config.yaml
norm: "batchnorm"
init: "kaiming_normal"
learning_rate: 0.0014
epochs: 28.1
lr_schedule: "linear"
warmup_steps: 480
Rows from block 2 of a small image deblurring model, named by matrix and row number. Rows with one number belong to one channel. Each number is 128 + 32 x the weight over its row's rms, rounded and kept within 0 to 255. All counts start at 0. Numbers have three digits each.
After each channel's rows are labels from the 100 images, of 14848, where the channel reaches its highest value: "strongest on" is what is common among them. Only what is clearly more common there than usual is listed. The data: numbers of one to four digits printed on busy colour backdrops. In brackets: how many of the 100.
# convs0: first 3x3 conv (model.enc.1.0.convs.0.weight, 128x128x3x3, each kernel summed), inputs 64-127
# convs1: second 3x3 conv (model.enc.1.0.convs.1.weight, 128x128x3x3, transposed, each kernel summed), outputs 64-127

convs0.37:126061140118091113088183098114150144132096111162092091075131155098160068116138100144100073101054068102088113092112117170057066142057132130119136098146111127074130120123118166130117110119137160
convs1.37:112158169102101126095062176146100126076117134142147149126123151110088154134107167067072136166155167168139124146164103099144118140136164107087078112087079152124111099079111110035171122078126151
strongest on: black ink (62); length: four (51)

convs0.20:188104135133120157140162144141152170140076102068116116147124146095131099093131149155133099096134185167152139114211141155169126071144140118089143118164085139094099143149075110196090176173093129
convs1.20:159148117162121128149090137062151109122155169193120083154102145081099169159154167073104179174149090138115055127098110091137108154147139134092097116135145134204108172081129152138126187137180115
strongest on: yellow ink (41)

convs0.63:046064091119111103156184127146145179122157098134139174134146129178120131128200125109169103105096074130089095177061085127111124166128127143092113103110078094170174088159071125111136148156180072
convs1.63:157129147086167151094113098162147162146103112122116138129101188107120149131102136189096137158085150130108119146162122143139109092146148093128142122153125158110170139176189151058132170110169076
strongest on: length: four (70); white ink (57)

convs0.5:147127131120117142143127143140137140100175167123098119134079147178199093114103113126129087151194135136195140164150140099122140100141172148103150099142139110202116078113125135196189101153137129
convs1.5:149113095100181153122133132161158187141131067098135098112154149124129163119063084185140099147095153144113180155141087151117068124149108161111093096087130108098079133150113132157113126139126123
strongest on: white ink (30)

convs0.57:094103151128143137120150123128080095109167131173111143149132177154151111172130139080116103168167135132186100165102095140129132115103115124144179167189147104142175119162122122206138129102053100
convs1.57:144147145130120152128130213117058137142116117100143137127140131076077114123086095151092171131122123121119113123163127105100083154155188129160094120157159199152160129183078099183085123096214125
strongest on: yellow ink (48)

convs0.96:137093141121111140116162103148154127120099154190219125060092147125147122135104116113111130115026120131105068138093196165094135183142055139169202177135109145190141157123106090175150179113118155
convs1.96:149160136182130123117108188062127146162142116108100092123121141125094127122196105136194135193159088151125146176165090119112130140064163135131122097152180128134109085074136120200121132090122091
strongest on: black ink (59)

convs0.102:170180123098110135105150136095132143138125156100089172101091117120122220117148254084157158107159128105168127104127108120152135090181191156154109140129172139111131156107149184073066090119086126
convs1.102:102133052130107165126119139148103073126135131178131080149169142141187117102156139161144120057141130072095095137142194101120132149095124084158147085145111187148157179169125110152138115164142076
strongest on: length: four (56); white ink (37); red ink (36)

convs0.108:088184138078149077103166148131167126162104138163105144154135141100075104101127178172137128119054140114176126065104134152122120083117155185060100173162066127120095157147139148117119118130162133
convs1.108:158067128152110154190110148099128140104075134057086158109091118147079141093146155138117093092099097113142070196100117155120171103155141076139115086113100094087149164115132138074173126109048139
strongest on: blue ink (43); yellow ink (42)

convs0.88:119186147113194147161176118156150174138089158119078114093125137139155128104161115151103151151162176147146111160129101114153100114208151155189090165093133111127152205142135088149091121112210129
convs1.88:137115114097076087128111101104107114196139132164101107162132147111112085079080185129146108092123113072115135111096097097091161100118101090104144122221104121130113152153154130179085119091121111
strongest on: yellow ink (58)

convs0.60:134115069100180159119132142131106107147147135161138168100151096187167066156080093141135131171149085118079086110093084169066142168084164113163165132180159137166141149104169187128179122138133096
convs1.60:125122173093059102133156119114104133176146131136107119117228135112099133150115069042137146114166145103126128172167167121133086111123063114134078164107150097143161124160149092158051093091126154
strongest on: white ink (83); the digit 8 (50)

convs0.64:137139092119074112163192147145173149123117117135120099118099131086122118140066157088128094120148121187106079178133145139200143110143107174161205085147157111141064150150091115091176135145090097
convs1.64:175092247152176159121121183046133111112107129129144148123153140137123145149133092082120043105115107133099103098148104129075076141163091136149135171144102161154167163162139114128136133029148150
strongest on: pink ink (69); length: four (51)

convs0.73:091125149160171106125163134116144133111121083120086177134101146132102146128158109120117113149160083143194099155151127118112172034123136099131086148113151175168150098127098117203085137160138137
convs1.73:143109162141165133166098129091121118119176131043097112169168076143113097118121139091115154137127102185091113155154143105127134165121127032138115127104132118097141060130100191101068161060141110
strongest on: length: four (60); pink ink (38)

convs0.117:109123145135132124137149131141136124121116106119145069109152150117164149127110136120120108101174158168170095089150141098151127119138123160148187136125172130099069184110182183119089174131084138
convs1.117:177136057088125110129103144112131122172122181109145111107149128107139133163136145143099155150115156113099113164111108135133141114134134106163119121102130125208199116136162086200156162128179154
strongest on: red ink (83); length: four (57)

convs0.100:116145146113162119096149108110093185113164129112150145079085060135122115166133037089090152111080150088150083111059113160081140200084160108138109089097115116145171127149153142097083132115106106
convs1.100:134137122133133110139072134096150127052098138148122154137172164131084113136147216153153148116093125123114080060165087154135213147107107090120150103103099146079111110114087084103174090094132169
strongest on: orange ink (30); yellow ink (30)

convs0.98:112117160164086139133104132130134147119096146134113144135164162125131134133071157100126056130104085130154111180082106119156088123093120168129119124157141110147086154127071000141101119106097135
convs1.98:158185136124120162167126093134094106154114094103114121098118131136152096104118086166127128084124113112135161116129149105119117088190088124133114119016120119071135124099164117078173136094152085
strongest on: red ink (34); black ink (33)

convs0.97:108082135146103096101170134110111156124133150125103164115132107148130119167049041106082121134088089114106192169103103130082114117087129141138097106115110130138145144119110090138127136129149123
convs1.97:125196135110152167097138097157084105072135149138145092124140149100114120101090163129113081096187119078127119159160131101157096105167121170109125146083102114103047134094088168126113159125144150
strongest on: black ink (32)

convs0.2:096156158071122117110101131109123128124089153145107084096151123135078176122145151149132169068202070149093158111157098083188096114128065161154172139116169158127091089096144133161107104171098120
convs1.2:097166175131130138109124078159117118144174112140119128121179096107133133137160096134156062161130090133129053140123162082117076159121158180098071123152148119136179114102105122127091135149145123
strongest on: yellow ink (63); orange ink (28)

convs0.43:135134136143140117127153129106124157106117109130127145101148054117131090176087159120088181158182090147139131203090180158125116168143135116129127114119166151115115133105072035187120101148099119
convs1.43:186122121105057099113078140088115096036179059128107118107107081132111147132114114140135099136134156113141147112120106175195104135141112170137101142098136106117137117136119069169175085148134096
strongest on: length: three (54); black ink (37)

convs0.45:118222119105154140176179143147153092169170136091200125141134112164127180104117177157119105110156161159099092103191157127125173127105120136072123126130126160128097096107154202116100120174124118
convs1.45:090109141136143044080122086128042120157102145098114165138160150112083116131101123115118143150132139125130098172079115117144093157155124126123098092174121152089076097100152130068121130107068127
strongest on: blue ink (33)

convs0.92:102125135178120090108141050115069127114158142095066104143112122126146135117124130131124130145151163094166134155138117103106137103078114108132075119085166140101151095105121080086106130131146121
convs1.92:131114149121120139131090208154196124114117132091202116181115094116119125125140164145130101176135132114145104148149149142124195155139151142136160173224174111107082111113114149195192172152140162
strongest on: pink ink (58); white ink (32)

convs0.10:175078085138089088108181134122151100147114177138115109136178197080142094185133129132123096112162139176171172162147129093111065127109123151166119159098135134095161134118084105142074046104106157
convs1.10:152131189114145189157084146175074102064071115145118116133109143128161104071141153143100127104150063087167126127163121168116108107150122138173157129143132150084084127126137121190110150118161090
strongest on: yellow ink (48); white ink (38)